Weights of a small image embedding model.
Model: arch mlp_mixer, norm layernorm, patch size [8, 8], width 256.
Data: trained on abstract colour fields from 500 small random pattern networks, 101725 training examples, 44.8 epochs.
Rows from block 2, named by matrix and row number. Rows with one number belong to one neuron. Each number is 500 + 25 x the weight over its row's rms, rounded and kept within 0 to 999. All counts start at 0. Numbers have three digits each. After the name is the row's rms in percent of the matrix's.
# fc1: MLP up (model.blocks.2.mlp.fc1.weight, 512x256), inputs 0-255
# fc2: MLP down (model.blocks.2.mlp.fc2.weight, 256x512, transposed), outputs 0-255
fc1.119 103:502506444532493463483505489429503472509472507525463478536507460447499508440502484482531547472533496549520478506493516477495487500514525497440485516481503460517491494523544500491483505496490483492505478517505503492462458482508545493495492463506528502499537505516516496523481486475507467552516500490498486467497489543485489494500520525527499518527477484489496508483494486459552508513494527516517490537481482464507485500514525490494483538533497520527496510503450477528522543488554501501523513461508486492483504461521488500582508475495471508483497461509516507507483531476475553482506502495511502537523489523508520516542513421499508502492462437515520491517505468531466503526514539479506500497530440506457524525475510479495483513508495455539482522515464534446487513499530483
fc2.119 107:512477490513489511467494524530510465458487512496491506492489496469516469517498528487489506524525489500464458503490535498520507499459487483518525548504480496491500496500508518471515482486533453499485444471451517516533505505546528485515484534520518533460538493499480498507521498522523499508473475505491504513484505477522482481502508534510503457529468487538472494492542509526449496517493497529456526489508495496487504507492484476481477514442519489496547525513542494445504487513514471524462497485535504465475493483467477485533488476500541456514506475525528474495476515532452461511499516512522463497496496482459581511497521537508489503536525490485556476531482448474538551524514483499481516475482495570530486517544510519523491466503542476508484522472533484465539532510499435
fc1.120 100:487488482511527477508498496530485497490493567494533517486512495527505442534473514496513519519509509501538487493512478512541499475497528552531494484524480497500481519545509518509496502529504506502508520499554487485474470467498534499423538496542471461548499524520554535496487484484531538509462487466482489501502527501479502499476497502471503544490531541490471511504538494520529477501487474473508513551541503534494504488519482489490466469513577530524499485474522477461479508539540500520485500500515475556486496521555498513508517517479489529486495495529485521502508488505468487504512479493522502498485549426518550491512461510454486487494483523526487497496522488489521484471481452517498530520483475533447475471457518497507462492465553487489524469491506488540487476540485498
fc2.120 093:524500487535509502498532515492488512490436486501465512471527500482487500515524460492490507538524472501519493497520483497510500528491456488505488471480565535506465507470537483491469497525447497431518462478487512505505519484548537500501498486514472551545515557484495493493481537537513503506522498514517495491515483541460470546501473510453494497491481491504501469495527498484458499496481493507513515474472523483499487541428557478492483495470477516523485502553483484523463487478504538509490519482505527506481448534492508484523528468508467492558472447538469532456469498480445514528517480490535549475479500489475521540473503511459507505515520496455499532514521491470487508526496516512512487533531482473485503484481478478494539487503471453485500526471529532484511487486502497
fc1.121 086:511512566502523473540526487460499494459545558483481488492500499495522493507510488475479483511532480478511542525482509495528499538505530479514477538481484475501518509490525471480483498513494522536496471537543479513484479501467513502526424509505507440475503517492491491490486478482456507464506530509473481512499511537455515489506493532470523461554487471495446509514470459457514499516479479478437485506523518483490557507498469511481502502484534463505483475525508487491483495487507490457528524495485527507558536526516528506507482530480507494518504523521468490510491493486484512493515484506519476454518500513493453496486484497515530501448513554531485489532487556550526515481528451496508502481459481492501443497478556494460475482519467465496478482482525510506456514476501485
fc2.121 086:485505450542541488522531504480487464480526476518505511513483536498490511516527533476515494472483497482516461486516480488538545514468478463482449502500482485493524496519565532509509470448500504518469530515480476502488491506481544538506523469460459476465473490483501508523473495479524511480498493442489498489495505512593471562526541497530503517501457540500502529475498500511481530508460502493527488508444501513530507487448488478510514518509518507521500498482496473501516498454476478488502519497435546495485506496508456480535493520490534490540494507490482558543473454496572527513451482526508493479524478472476486516512493528516509519517506482488493514454495511494494465500485498482488475479513492526514471507493496513492523505532490538498495526485460481550521484522462520
fc1.122 105:504495515514478469473467520483483537476509503467479493432525534529530479541493524524479503478485524540517516500508508540472500516461507514499487479513506520495482459495457527489518451521504497485445503470485486455502513486497497512450491504506508533476509477504490493498553502550524469515533494455516496498525515481491514537479497479472498470525492500489507517514514499503495511471454510536463535528507512501476502520494540489498499424502509506533476462514533526527491511546533504452509499505491510469485504501519549455419514541493498464496507489488491441509474477496489513504452462490457484503549490563525525502495463504520511467515503467533473533483531539467513495493479497480472522487499504509494505490414476493505526502547490515501510519533523502494526481468506516
fc2.122 107:507496503499550487471467513504551514540508517512466527515489470485495543474485456500479487513511470558441552532470536506508465553505490536479451459509465496504554486500532512509476484471505508479494503485495527504469491514506516509490495488548497500454574482530484519538481489454510485461506494484527479469507480522494538544511522517470544510512491488476529536460485498490504479512522480506529488502483524543525547528489522496499507544526507491513475483485524529516452516479448497478468535507486491480493532506470502477517487476474494497520502538510464525484503470446469516479512500514534460493488485453509533496478521507511482495477531528499499481488477491493502511504514524548536517447530547474480487478519467507460525529510540510520547509497494508492503498540520504
fc1.123 097:477480542490531507436465496540515486556530519506489495464484480489541467465471496539447485484440480506521518474490507519504480510505509565500482491504486505508520501530493483477483511475537509515503455522493480519494495518491472513521525508508520470511536513468508515497472551491514450473532491491467482515501507501502528477484478522499530491486437506520515509495509483507454488485535476545513483482518469529468489440522513486461471471471498502482489518536528570484487469500543521497510511502543487490490450485537512492502497499475513519491473521483495519459501508455510488467533488518463524484512468491486511523467464491504491526480509519473502434511491490509520504574493482484470506523462511504473507480504534534495499528494471493492535511476514517506452529443496445
fc2.123 105:461515493514513496481481465479513511490536488485504480525512533531496451462485497490515517499462516450470567527487525529488524466514493526478484478516503497502480510516473518476485480506485471512512481469507480495495470517495518485545486476489490485496474501508447474505505509522508467485501500489493479543506528470470506518461497479508481492489511495482533483485517443542542488510464464532513522543459495522474495501494528501538550479471505509506509531505464500517542541454547496475427541500493499512541494481534500541500463516491505485549510509503528483541497535488493455493496515455486512515508472515480491540511453493497450452488453497445502501456532543501533504518522487527505464535509503495549438497503470500490498447459516490522530476541511501487493495498490484
fc1.124 100:485480526506480509508511506528559487545494559498488526470524476461508483488500513464496528523481518486487512491462462440457491468519515478535517495467522516529544447470469478519493503539521503478498436465548535460488454471481491504476503512531542494475502469517474500484513486515489459484489472518506480501501530457481506500494491507463514526495480485495479515519510478459519509548517492510489518479465544515471489490530444476522486527532488515490485458549509503459462502515528538477513500548481488542503488480522482517541484478486469492522495424504516514511508473507519504501498470542508517444553513488523490488505508521486498501442494516542503470553495508510503465481490538510462482507484495465529513494460477522509459490515503486494496473489487469506490482499483505
fc2.124 109:500518508497491462489498485506479518522505498523498525518517527519538490482510513519466539509497517528506474474508478517483495533495490466493499498505465491517497505495533501539483509503526485502487472545468528518514516479466498481483519491475555548514453524504533476541486491487503573495473487488484520506500494492474479455537526492509479478510492516519511477500506502518518491493507498501523491500487486497472539515492573516490502551534496505517499510429496478538511500511462495481508521528500529485474495536518477492492501490498497509542454425494490529458498491506549547502484511510483557497472447512502485534490460544546478482543523500489488480504500484535481477466554453466512487461457504498461482488496473474485504515451444453458512536525481496513511463551544479
fc1.125 093:501498456485525518495528489535532518472453535472515549497549517521503492506503491524514477539508500453513507485469477487519485454499533545514493467489481488504502508443479535519516561544528472496453502526480467508527505468490504535449494455490498466528501493527487523492531500517514463492480475491494477514512450466500506479492474512505483509488497495503488482539480462481534533506497503501514476505519491535472445508557497531503526521490462485512496539534518513508459482514564482496504519499495507497494515493478512578491465438487493498447516523526521454498501499453462500504513458523525498550531494529522515536505516461500476497520510514475501481454495482503487478471491531481495490504512502507521466482445498480511527506506494485510558474530518480489498493456500463
fc2.125 100:493493516526509517447474505532480577528525504506502525506546479492488525494488499509484507517479505526482515536507504504500489521555516485517464491471526523549497502511496471512487537528509469498514550503547553482528487516530528495505511520465514532480505477508533518493502518482492552461513508497519475522532546476476491529483511470501507509528473495483475507490518517529521516454501546543464509493558525510496503478512485502442498512469515495529486514489554551486484476459477540514558519471489478481458537529490518515475525509512543490517468463477553496524467559487532479466514546543486507509506510532463522518493489505481473477524497511466478508497534488515483514518491473503547530516513488510520498522453505477528489496525485496542485532507497526473466541470503494
fc1.126 096:526521468507500481496490507503496492490487494498504512538529502454509494507482512503489504478482452466476494483503508498497509509482513518517469551460499468522521485518531505506500475549491502486455508457497564521489467508486473537509492483503467476478480500517456544532538492481494488495497472505542496500532515513527460485459509537525509539560451521542498509533500493499434492471496509498443498522508494500492460517489552550497519517474500465479521510512495520499533511548468490461540474483494512487498483506526497492538535518525559501471477572497518492515452494496532497535499507449504531518508485498469505493541466460539492486512479466502506492484485498506485478515512510516575528518466483481486499491530466508497489502534476479474523495551511470487525530486506435
fc2.126 093:513520489496508560486511496508463506494476487453538504488513503515517490466561495504471512427515516491502480518505519481516471496483522453536505514529523514474495506516505512449497536480506508486475522512506502493473498474490511506512513476484472469488524517484528518492532496496502560486515493457511537497475522498449483483516493497475553501519542476491519453494498524496474495552530499488562504526521484522488489536509507510506491478515506497458500505529492512433488523512512502477536546468495479529431474475504435464519523519480502505511514546520520501473510476512488502507467530495510492568463496465496526505505490500477535499504504511476538518504479524535511493503481505463526511477541532495467543519531477510416501513521502526476492498498505491464467504568534525
fc1.127 104:489494526464503484506480438542509487496538512549543493481483504533527486476509543483474522455481498496488488450491482480521506512527499500505481506475485520513487490500509533457506520524465463475533479514537451530474482486505465520530456476545471522508502472494547453471497470497514517480555520484491485501505488496492528514523470537511507541463546536524500516514488479462520450494483491473484464484503501491531480535534443483488512518487522485543520462484489465533522485536476495452496507479486442495503527547490526474524544515509481475513523532512516478501466522484510439493459509490466507467489490501526483467458470499505492520507482502482522486485490473527519493473544542518442497462481476496481520521488516470500458531516512508497505513481516531510464514503469503
fc2.127 101:494506502473497515543480531552493474486565479496532501533477479503474507518457463502503505510501504469516505445512493503487474476448480441492522477542493486468493521553489473519470518481451514505461523489453478480556457509486518461474517539530488518470504548506481532461473509485526458548492459532491479492505488488527447528512516489494510529491478477497508492518518509506471494509514506511504523464501503537471499473475494491518499511487519491517512505508505498458492489440505468506498491537532497487484514510508510506479455478491496511459462543485446486485470471526521513484521490488518484517507501516467500511518492467490512465478538492505502485502474457450490532502475498463513463508551524559521465470481477479501495534450479470472516461537507547489484465486519505
fc1.128 111:498474577533477472479497496483509508457493525492494501480462512526480456469454515480495464486504520528479538515512481469488475512496470492504497503547515491537510497487466452542513514531508563504502486515462468503514524497489513467483525529529495540489502494503527502511519535436489488514508486529499477460506509504499519508474448485476491459492503506511471472474459478553487546487485507470484539499493525489430562501536479458497470509522492516531521529518428511545517506531471492504495477465513454553499500500464500546518522528549470514487510474539536500481508472525488449512490500541497497538475487502521502474505482533525492512471490509469487518467526471509484516516469505503495481507527482541510506512513522449506490526507471504507513490498482527498507491486524524
fc2.128 113:482534504496501471525506485503526529474471496490497491481513494538478559495524452496529485506471462473497535461565480515499495501537513495460480520491485486510483549527510447522486480479464493509478494476479548489506510506476488539539550497451492506534514502511483508506506503474512467476471554535509495453504502484499527503497483521506487469546476525574520519488510491510475508454537492504495509525456508517498525485506479459496500463512522509529537488482500466558542503547520470445484524504492505483527505509506493495500537481492515473503479473522493498522479527494540544521534473494499460550516470463475490500469475503516474573496506501469478474508564464474496506490500472506498523505494446515517503511452532509491515488499520444521507507509477525507532505483495485
fc1.129 111:506492507501520481471480518470510511534521518487450451467458478492496544494492501515505478505497502462505497516513478516474512498541492480496488480515503541524528530492517514521521499452484453517456505466483498516497520493502432507497517491484513537497544509511507524500487473491532495481525538493474485544464495532473508504492505484535525530524472460529488470514441491547544495559514512479487503478487483532494433489468543503485519466484470523514512476538518495517498548473527541506510530449512486527499487491473449460485450531496496485518493507497520484493518521487543556498511526515490540501495490508485483525507508470490503502465511513503508430489472486522502487522527520502501480466503438467501568465474483534460488487506494522510465470465521506527492533474479516
fc2.129 115:461557506457494476557466517534488473511488565536553510509513480478515503490503463492493535519492516473469525490517493478483523460479515520493530526470480510481496508465512523499493498508485492473474489487464512521494479533490499506505512489481462487531478503477488497478507544470470520466537490521480542511506495502500468515534518491499482474528474505498523509466503536492537518482497522489489489527532476473446520495525483470505487503509516498518490490541513516487551535532496509526469476455520468501515485481485518520464466502447502506551527419515483538469539501478491477478519530493557524514549494517505436513528527483513515480519501507495534499470459513523488534499546508483504494489516527541503540471500525515530519508467545512485464504527495530489484556488542520
fc1.130 100:477506500498511471489480547490519515523483497523473497456525508551495534520534494495486558526496496495510442459434454538474525456472548524541563496465487476483513536526513453494449472516515484518495522526511519466498506499471530462457535479500496528506575521523514504523459473491490495456497489520494489497524488520508508514505470501488485452501523502520473488509485493503492487486501465503504491513506530512502536501518478522486478498504508511475466486524526575461483511525501485484467497495557473475470506518510517449510512513525505489529468477515461479505537464530491550508522472521527513482522485502500500529507508538484467520503466504520494522537500508531502495514506507515517504463495492455468526508524447481459448498485516479503468499466499534472501518501476521
fc2.130 098:474493540508501516494508495537469506497508478496462470524532488476483523510471507476501510459513472515499500486524500522516515514456489491524494476507527457478469519469493514481483501529536463493525470450473487505482522465503545478483513520519499464496479496449452492476535475526494564496527521501521536478505523521505550531491514532540519513477533556457456520502492531481489523488458537478482501509522487441502469488512517517476464522496491447443510486446499502480510512504456509490511471466502495518488449528489561509475530476506501472496525499512464474446462485462468547500479500484515548485562490547494504540499458571507498485510499514509514490481492466481506445483498499486520494466499514521497508501522492490506474508505481503509510495506523535501491479523485530
fc1.131 092:488516516479500483496509503513507469517477539549494530525484471516498427501477494519522511502496510525479457527510479502490508498490505534473505516511541500462502528507472497542523476514502481498495470499525495553484464534483475505522495485493484466468527508460479487468405505510525539503503498487499437524463538500501499501519477488519532544519529513514475518466467492510491562475507474487508485516468509506520510491499482478499483509549505507514534438509493501492522448524489530496522497553502491514544510486479524469496491495490494455507481450474471527493505492499534578454514461554516501491503494495541543508493493560495523473468497485487474507488526511542540458471470517498507487479451498502505519519470482500485509511477528514512467528494519468504471455498494470
fc2.131 096:564491474497497520449507522510442521512491481529517539459472527538505503470533492488493470526479497497523453501504519499511487500475490483477496536516510519521535503483476532506507532480513485485487502535515450474535510463461444484544516482525488543524483512515509544502485519489484501486554510519513504524539502543515483502474475436584495518500524452543504526530528515502527510495508489479515482485463529540468490476496506474508485439471494511469467500482517489514510486503503501518442497530534476487509484481480529483488485515492547462441486498518495501498474521507463483512516500443532489506497507539480487509536533496476496528510501496494479520476477498508572529501498509475525492514523470485487472494511493499536479504484468524467489519477488475528509474491443466
fc1.132 097:460491496458511522495465493508501489498492489499501497460483476552508525472523529474544503531510487507523489524471488476503477519503506477539441505499464480508480530494477445521540528477499508501479513518446492475531513502514508512485530496459486500515494425524489458491528500486530477460535508474522462541532504507493526501464544531517518503469499516515539516474461471542531467486516479479535506554520510504508477504490506463516519525492499459510503497505544495488517561481506475487469501510525508484481513480480533522539519514468466490501458492495493509507447486481532489486507509501509480534502512445500505509534469458533528511461471467503536466498526490494482452472509465491540478521487504482522541458477493488518452506528487528481535500529511436475512477476503462
fc2.132 101:488503494479447493494461469519514505518540524489488428497511503502522517550471487521507500496508493482507531506486486495547523542557475508521506479491512549518504493492485508460537476546471500462522524498503547476535471459524501527537482532516485537517514487509469517492480493479491544503530514469460465511498484500552487500531532506484488499527423475500474509504473517507523483457478517528496464522499486479483518496510494487487526470518493549509482461560493517486490485487479494472484526527509524510475525512501492525508496465509564491460509480492498455481552515504466473563534511497505482506511528475494500485478493497479482513456481518484478501535460515461472520468537471549474457479515464522516490470484467507532500541507487513524496491483444503523510498510524470
fc1.133 086:492529526479476470478475495467476499555516510502515463543482480509485537494472492500491449499515499561509488473505503477483470477547500509482474490483542498541497486531499497529485459505478504472505513524513446464494510521511535499502514544517492482460517525569504457470484512490531490522514491489518517561508464451465493484511520528502500477539439495501510473528511489444518478523508461544489486489510512512522484487441469465507502463516475526438500495456526506510529504501505456549505458512469506532501489536533477460519458519524524530519536533466475505477502537487501505498535491531469513516514510461498531492486511489498518491495467493527477476492541488508514499517545507535519508480528489473474523472509497517522484536509507501494516509503475537484532540509545517
fc2.133 083:499509523490490525537455526492507498477522466539553489533461522526468536559500488488491484517505520523480497553488499488467496497503465511545521510484472488490507547526455477459462476466478504517485471545513523481495475491505489526526502545499490490551500495451483456476538493446446497516533513502473487484502495513515474497538450513485491469500510497471503535485498505502496520485510470489521556475483583533486529495468510487484489511472511486496482507527499485504527538498511498476517479494478540527531540461514512479480505537488493510490476482544515522536507505544493526511445477504487537489474515545509482469476534538488468488494509480495461510488482477478494464547544548511502505500496476535485531532523507522516493463509472481474498510499523508469484528499544482
fc1.134 096:496480524463476505465462481510565512498460516539450548499507474499557484491481500510490494487471490527480501475510459496504478530515471493448522509509513454459506513527493494501447493498482483523469478492472496494519487534508486503485515521437514505531550513526480535524533520502497515521514509532466496506461493537524489480515506453536470508444509482505518470486466513463533497483492496454458527467500462494544530498486535511493494506509492542495548508542527484474518455500483492472539529471491469514468488488519499515509480485502502509522486535511484509500464520515528553513527492536520536489511515477489494539511471487470520446486469444521500458480509491471496474445524490510460508520510503509504535495486554543478530515482488476536500499487472510478489542508499490
fc2.134 101:499474481476512490516522482485492471501484457494513469513517483469535515517484498511489480463480459507457488498474466500505458511424496491547502489462503492524468538513505501483528485497514482486483468466480474474556495518490449502499468497536543511500506493510443518490459522502494532465512446536533511508514510502461550494505505508518469468523517509471535496489491535537496545495495480483486503472549479510506521496491492452525454488479483469458476476544480515479509467464497516484499475543522493469540501491466514539482536501520454561499490503479485486496531496484477528500508544481485494536492473496519504480477528491495482471530461479498527498535505497521467521530518500440511500566552459477483481486482487474530489503515490518536452495484513484483482502532501535
fc1.135 095:492478493521481490541452564450452526511473481446464445510505494472495519495480481522518470485480497508451484481483470479508486486490523510531499553574461526507480510500489490526473468486475497496501504509462520488518502516492510457510492470500485531502481513452507536467517521507490472493512505459527479514465545484494472498498474480535478461476451497500530493493454498498475531521492480476456469450510524539538477500510510487513513490495502503496482487489536509447519491517492522477496486501504501517520526510490497455533503478470495531510511513462542494475508487514497565466502548481505494482508508506510526545503503490503476511513523513524517517491519501488523442551510544487528490498477457467458472444529526533479502536506458510488494464497501512518512521482510561
fc2.135 085:535506505467511567497480491480522496509487469525483501488494524525480527518499499508533494478505523528516510502494481480539508505457465477495457489467502491485480488460485474514513517463492524533490517521543527523499492515467500502511466474517492505503524471515500533523506532499465464523529434523509509496502474484509517502474550461498470470508509529521494498487507496542518509480482505449487521468466514532492516484512569592504508501517506540478477518460509547531510494524511538484492480510507517516500526514510457540516491514480551547487534498495512525475512541491452468510491516466540503481542476516537523506526525543501485561486522417482537513481507526513464489477538506545489455454499501482485532477495500498481493499531495494475513495505533494483472501515489519
fc1.136 103:526484485495496530485463526523524575497514453503464521420502496538544469477439510509429465483526462541498483491449508454487521502456461509506494516526482473514541526529506493491457478441500502503529503494497502433485484526514514535461509503484484512490526521517509517461542506488522518505466464478523500525498488531511486501498490505508467482492499512501528499509469505436428494504544503490466516508506479502484512507514513487507502512518484499487512476490510517485492495462530483480502539490477460448478521470478484553539475511514517467500506515502469508488485506486529525494529497505517511484524478495486499524489538480487492480509489480483511472498535510521460506486500565520485497497526541534495504517531544537477534490489480536537514488515533526501481520502527480
fc2.136 106:505486503476498541499505518508472466518486499439497501525494485518546484538520437551520523549505474541508489557516476548490524499481530490499519494495525480505471492519543484543492516476503530473511519512512475515465508537473493458491535470500525509516471519473500469486460475493529491488524515509502470446504537500515478518505490480521480484506541487544507526503473534445500484472484502500482479530518507481541484497492534466497505501486498507535487473508503531494506517446515531469475525510515517485558499476469481501507470544510491505482501520461486500511449495511511497483481532518493474571492471473490494477486492483512508472481545468480539507493528532531521514492463543508491535564466504471486538512439480508510541503529497498443512526525475465480473511520494509
fc1.137 094:486504523455509479509479532394484487508503502528496476452498538502526505537482529513503490492520523517473515520445534502500490486511481487554470494530505501526512493512532469454474509454488483499488471497472451512482517522472501492522505511497514515466508485530493527456496516515501481522471499455510477439500489490484509482516496458505490464495522540499502503524541559505482555491479496478548515513563522511506557471466576478497522491510505545511514530519481495487489480489496539475520489542499482546501524517486490502511530505488499499454482507500536458499503540506505544489486540509498525481504526551498509505533490485545489496514492511503479483521464480478498534520497508528443529496472515490499518506472493485475485545544469514518469494486524503523475524474486489
fc2.137 094:516484486519531499501542490523465496482555525496488524516482506467508514543489560516481538492473488480471465497457454469523510492503519466476510535494474497490497520490518465506487468506497498559489541503512525497496507523494489516454561520491508465506466466466484526496481498502526475531503480516537455544522512511507522517515474503508476500501465547461526532478506470501481508533492455522472463532478486500529461527519539503492511512445500499493509502519492519504470519489503467513490536509474491497510509523526481531448511496472510555503472462472489494512506478418505548522513559475536485475507511470486495475478519507520503519491465513481508510486534523548511556497547538528523492515523478560507533509480493465514517522482547500506494500524524527517470487497520481
fc1.138 087:490497517508469541501483497496497497497502476465478458506527510484486524515515469495510513486433494496527516477518499523509460512474492531540505465488480531546556483487495538504538569494521473498469532500560501494509534502493533507490500525496489560485526498493475497509511541522535512486443540501476469508483505503506509504479507491452450458463480469501503490509506436535540532494502501534460527505460514496514548490506487475505506569465476478507450516521493535493501507506560512494492495504568495491493509480523472484516472482503470496526493491486533495483497520506521486520475489501497523541455471457490521489523545507500476495532510481457482496513467499529470496473481479500510508468548516503548485472523526477475474493495461492527508521458471466489514484468494471
fc2.138 088:492469505483478476506494499492511496505532503507492512528488462468472492472485485467499506487529475461503511485496501510512520479511536496497475550507489489510453497461470466511480475556539523481515523517515475537500520471517459506478480485503524506489488502499525511475475478520505470500501460515523523443530526534448490490470508488503532525461523495504490456523503514520464479497490472481497483487532539470510507468509510564521512498465524517542438485536533463465501516468483471500473510487462568511485552496476512522496493493514468507483507490533460521512518510461468474486449490504508485502532511516512446539519454522509479507523520522515457496478501531526578498513492515491557476535496516439516503530503517472470523511473486512515477511475511509537462462513483545
fc1.139 098:475512593453501484456522476482524532499524505530541484518500462503529483471494498491476510515500487483476466521510507475523486479508504529482501510491478474501519492500484427464465470508509465485519501516504537497513517488499499532511536498527507460486543495469499513497517468509507473468531429442488498510515497501477534488474487493500517510509536506504491542496514515480528515490499475508504545499501498508458539478492516498546522504470493527464496505468507474513462561519502452560468501497499477507547493558464522509517494497482487490446497503464462478505533529496470501467496496514511490518490515503513520530525515538524515519538476501474530524480495533460503475514492531561470482494506492528488524540514477475489513509503506510477447510477534440486478501544493455
fc2.139 104:558535500450508504584527505494529503466501479560506497483509509474499516536517503514507521477534502454481524460496513484487561452528474510479503510516512512453469505490494504496464495495506510508492524456534447510522511485563505548518506513528445476523492469503474533484512494538522494470547491506492528482509526499484495495489550505499546496513515475486516507519459512503491501523522538522515479495524487511485482509530493532483450503478474465477498547489452513519493515499572512522532507532487531504500485545521489510507495506532507473479532508523483491483495502473469482510469471502515520481510450482520522482527475556528518475489485511536459535492488471510451518510516492471475489463533500523445515472512502504536520517490490501522480482524524496453500525526496512
fc1.140 100:510495496506505478480510544518472522534537489516478482427538484555556509520479496491511513528493469507489502524487500525478468524497490501473472514431487488473541532496515489509462499503492513506503506499504481486506508517469507415523503516501477518515544487471490521517473488525462529542488487478501498455485479484494484517485508541494452539498471518502481495532514539491506485495496481550471469567501482542492504515479552469490491486455458475495473479448515550515555470485501499524498507519499543509492463489476511522507484497512526502482468481518525486489483529480510503528514473507487452525478502487488489504524493543517473488487504480473484558498511445475467520498502455486486488492501519457507505507479514521501478438493493493518530498526429468544484476509491505
fc2.140 099:462474542506460503452509497507465503502483518475493487519479534509515532510480492483492477563486496510472406476544489498509520510470473470557532497488500478476486489487521509518525508526466515492490533461493511522479510456515489533500533535521467498518513514534540530489515518522510508517510473492524515491496491477507484508553505518542507508515505531511493491503498502521532462494519497505509557454543490477537521479500480533514543502494485520480488488466454456461523491479504491513516556521498455489501508487520514504512515503533508502506505485497532517527487513495499474481480449544486517462505466561536510478450477495526490528477523540520471471467485538478481513493455531494494513537483471556492488476510474458485447506537511494523547481485531521487470496478484483
fc1.141 098:515518467528467480534515500511537491459528479557514486524545469512485526481531475478523521515437494509516488484498542489502496518557444504491489478524549473518547526479486516497505458529491493501493455532502510503539490498543483526534530494506514539477526517507445512480478506510516516490525516508511493466460492479513508464519500498481483501438510461516499502511507515511480530485517510504538503512482504521503465475477512480491484431482500504463525458508536493522525483518465487500512495483483506481535515514516506519501466496508512455537493483554522456507544472517510484501496485516500509510502493482508481497505511491447536498505497476550523473511488499468516494492483466541491474455486468458486476514507423479545514528508535553487480513488484510513544535437484526
fc2.141 095:479518477583564541485517508485473522513478541521528490543475513491507482525483491523510474504533493481496493533512450472508515508452522495485527495492491474501483510492549538454509491443543548472509514472514503534497548450524468517518476487513476479510473497504493482545539534523500476508492502489482508497504490499510500552529493485482506479526495478556507496484477501517534483487495513523475498474544456510492512511552513526494479513509498475543512504510496483534502499486451509475520543455506513496504457499464482544498507539468485488509507536528503491485554539525496480541527491505524505490515508470503497500453513526539463463517480510506488480553489481486519515450513447475494493510531482502510475486545511521468500461500464512512461527489510508538511510524451513
fc1.142 096:492450524480494539499498512507547469459505503495529542443490499497524475532464506497493469523496488515521500466478439515508505491517526466530482539504459528540486516488523495502477475538516537515477475528528527522534479462525470486500519483502499515525480485450496489528531523519517468487504490520519473500524528470513490502494437500416469446468539517518489498504509505477469474491472508526480472521545504514477544510501497504508509500545471467552449508479489496476478484529510482460494504500504508528479499507513510503534500511528512526498502526464527501505491469504517494504476515521512488480465509494508490550487482515460528504476487473468527539477499548508430454497466540504458479509533519526490503503525501514474506548506523532499499485511544462542491478486541497
fc2.142 090:524544497483476489489517458527503514512507474504493500484494490501493476510516488556538534488540491533482543482495476483467478494502486509479498517459488491455525475535460503505521492503463474529477497468501481490470493537504573490460509530508514508504526523516475518495529516483493485480534508519510471527476535493471485511486508517574490500529500529499508515483492498562465525469524527515520502507459488516447495515441482452468528511520544466535538495484508496524521529473549519461511498525517497474540488506481472465505500489514508499508476451499478502494478471468502520518531512430478427503486465456496495506521485473490455551518475509509528468447508513523540520494506521478506509495500510478496558496483492523516479539502520493466508509482490514455525500537500483
fc1.143 086:467505528534496509507513499510516507519503487536482502498529545542533495521464490518493476533475497506459506475469467504455497508465520498476542496479519481541531478492477521515539521519502471519482455489523494452532507511512477513546511438487485501479471509486453525517484506492499524496488504475470495523495504454480473536480468533483520520534483494544523489537511563470500498503464491470499501523511505519531501512522473518487412465483453499462543459499470523467533504479497515483502494519485500538495463476478502490435511544473498482487472518504501510486485525500477495494559444531517481535437490487496534474482506501497484551510496531470470458525528490495447502529501509525478459509507497467513516468530500495480535502460527524499501523478509478503493493481512492
fc2.143 085:479493512455497498449532479534462489488502550533515510512494471482482518490530531522512483508466493495527512548490519507490484500471479505486494478502505493464560524513498529542530481492534495464505483477523503493497502505511485530510482507533521520501515448470482467501495520514566495480473499476492462500517484483517503464454504462504461452484541501544496540509486498532484533499534512440455492516482497536511506489499455535497476480504473519559494513503544526500517490502508501500505467518497520505508528482464503487492482499489496498474495464512447470505486567522510541493505524494539453539476473502496523513508458532466525490473509468510485475494506500504436509496496489527475503433509460498485497521550493495531505481539536547508534521464510477475500566494507523
fc1.144 106:495535517530514475501523516515543486533489493490492487475474552577482535469524501476503463480496510485483490486477526494490524476481481500475495477510509520484534464529500505539514491519529439530490488478473496493557502485491494512533535537487501476508529522461481504516518515524511511492538496536480478469504508507527508501504493488492480492502489499513494463526478525481508524503486543510521531503503488514489438537508483480499436480445493474503514467489487461487479539502528516527520484485480438493487504425500494545470513508503480497543533437458488481532491503506517503521512476486524517531466492526494489481526520484443469497472479509492473495509503476523481414509540516488462473471490533504486481488489530535508529466455519515498445491524463475515496482470519497
fc2.144 113:497493447461479527539513529448452458500473489551519483494495522598523497508500483578468493538494546500506516528540479461521484495528514473483564537484499520469512488490510539501515508470483497503516504508520479480525504522490530518509525529487504479489517508487504490563479494500494486506461545536519480436505486542496490490515497482471500513509475503466519447517467480528489522457454485497525496465493484542531501515503469483494507502496460499502477467507489506474474509519502476447524502515465485479490504488487509487519504498487530537507489541485503526479462522506526513484506529462507485471510516472467484445464482523502490495470536486458507470469490486529455505524510499523477489455518480512476504470526481480456495506487500488495522501499478503489457519513506450
fc1.145 097:533527515515534461471486507501514455507499470428479467467487537545518498483502506466538502504479488480488506541468526474495499481508467537496454506522489509490521513487535513532521530540518538530528533513443467472504502540475484500471470536494505512498478520450452508510481518473493492469536511459460494503500539476493485528478463515482503450464509468483513471457476507490510497465485515527474491515516480494469499525513522540488484493465432453497529529507519502528496450522504469523491553498514509469458534490532520500473495528500501479490516517510469494498513530526466501501472478525508500549490492451501533502534500513513508494475496463472449540505487474550520488488501496497515475487501512514484510527501485513499515480483493427533500537494485515499483442500499513
fc2.145 103:461496497523499489501452516476502528496495521508508509499546496475528485474489522525464537503488532502468553510529477490501477549510518488509513498506504483542508528536509480512498512505475485542485506466472501498497551517476542502531463514482461508488485485482514507524543510485509484518477473522492486522484507474497482519512473488505521476489473509528480482476479496482444448504489499517511498502456494546481485489484479539496513492502512509518486473492475503525507464496510534478491500546509490441531485519507476478509518476448512508536495441514523478485510488439502507481539523541563518461491522506502470566495504472521473503529534475467512466546505519492554482519513515489509530503469502557495535515500460467479503490517479498551451528513503459478470526552563460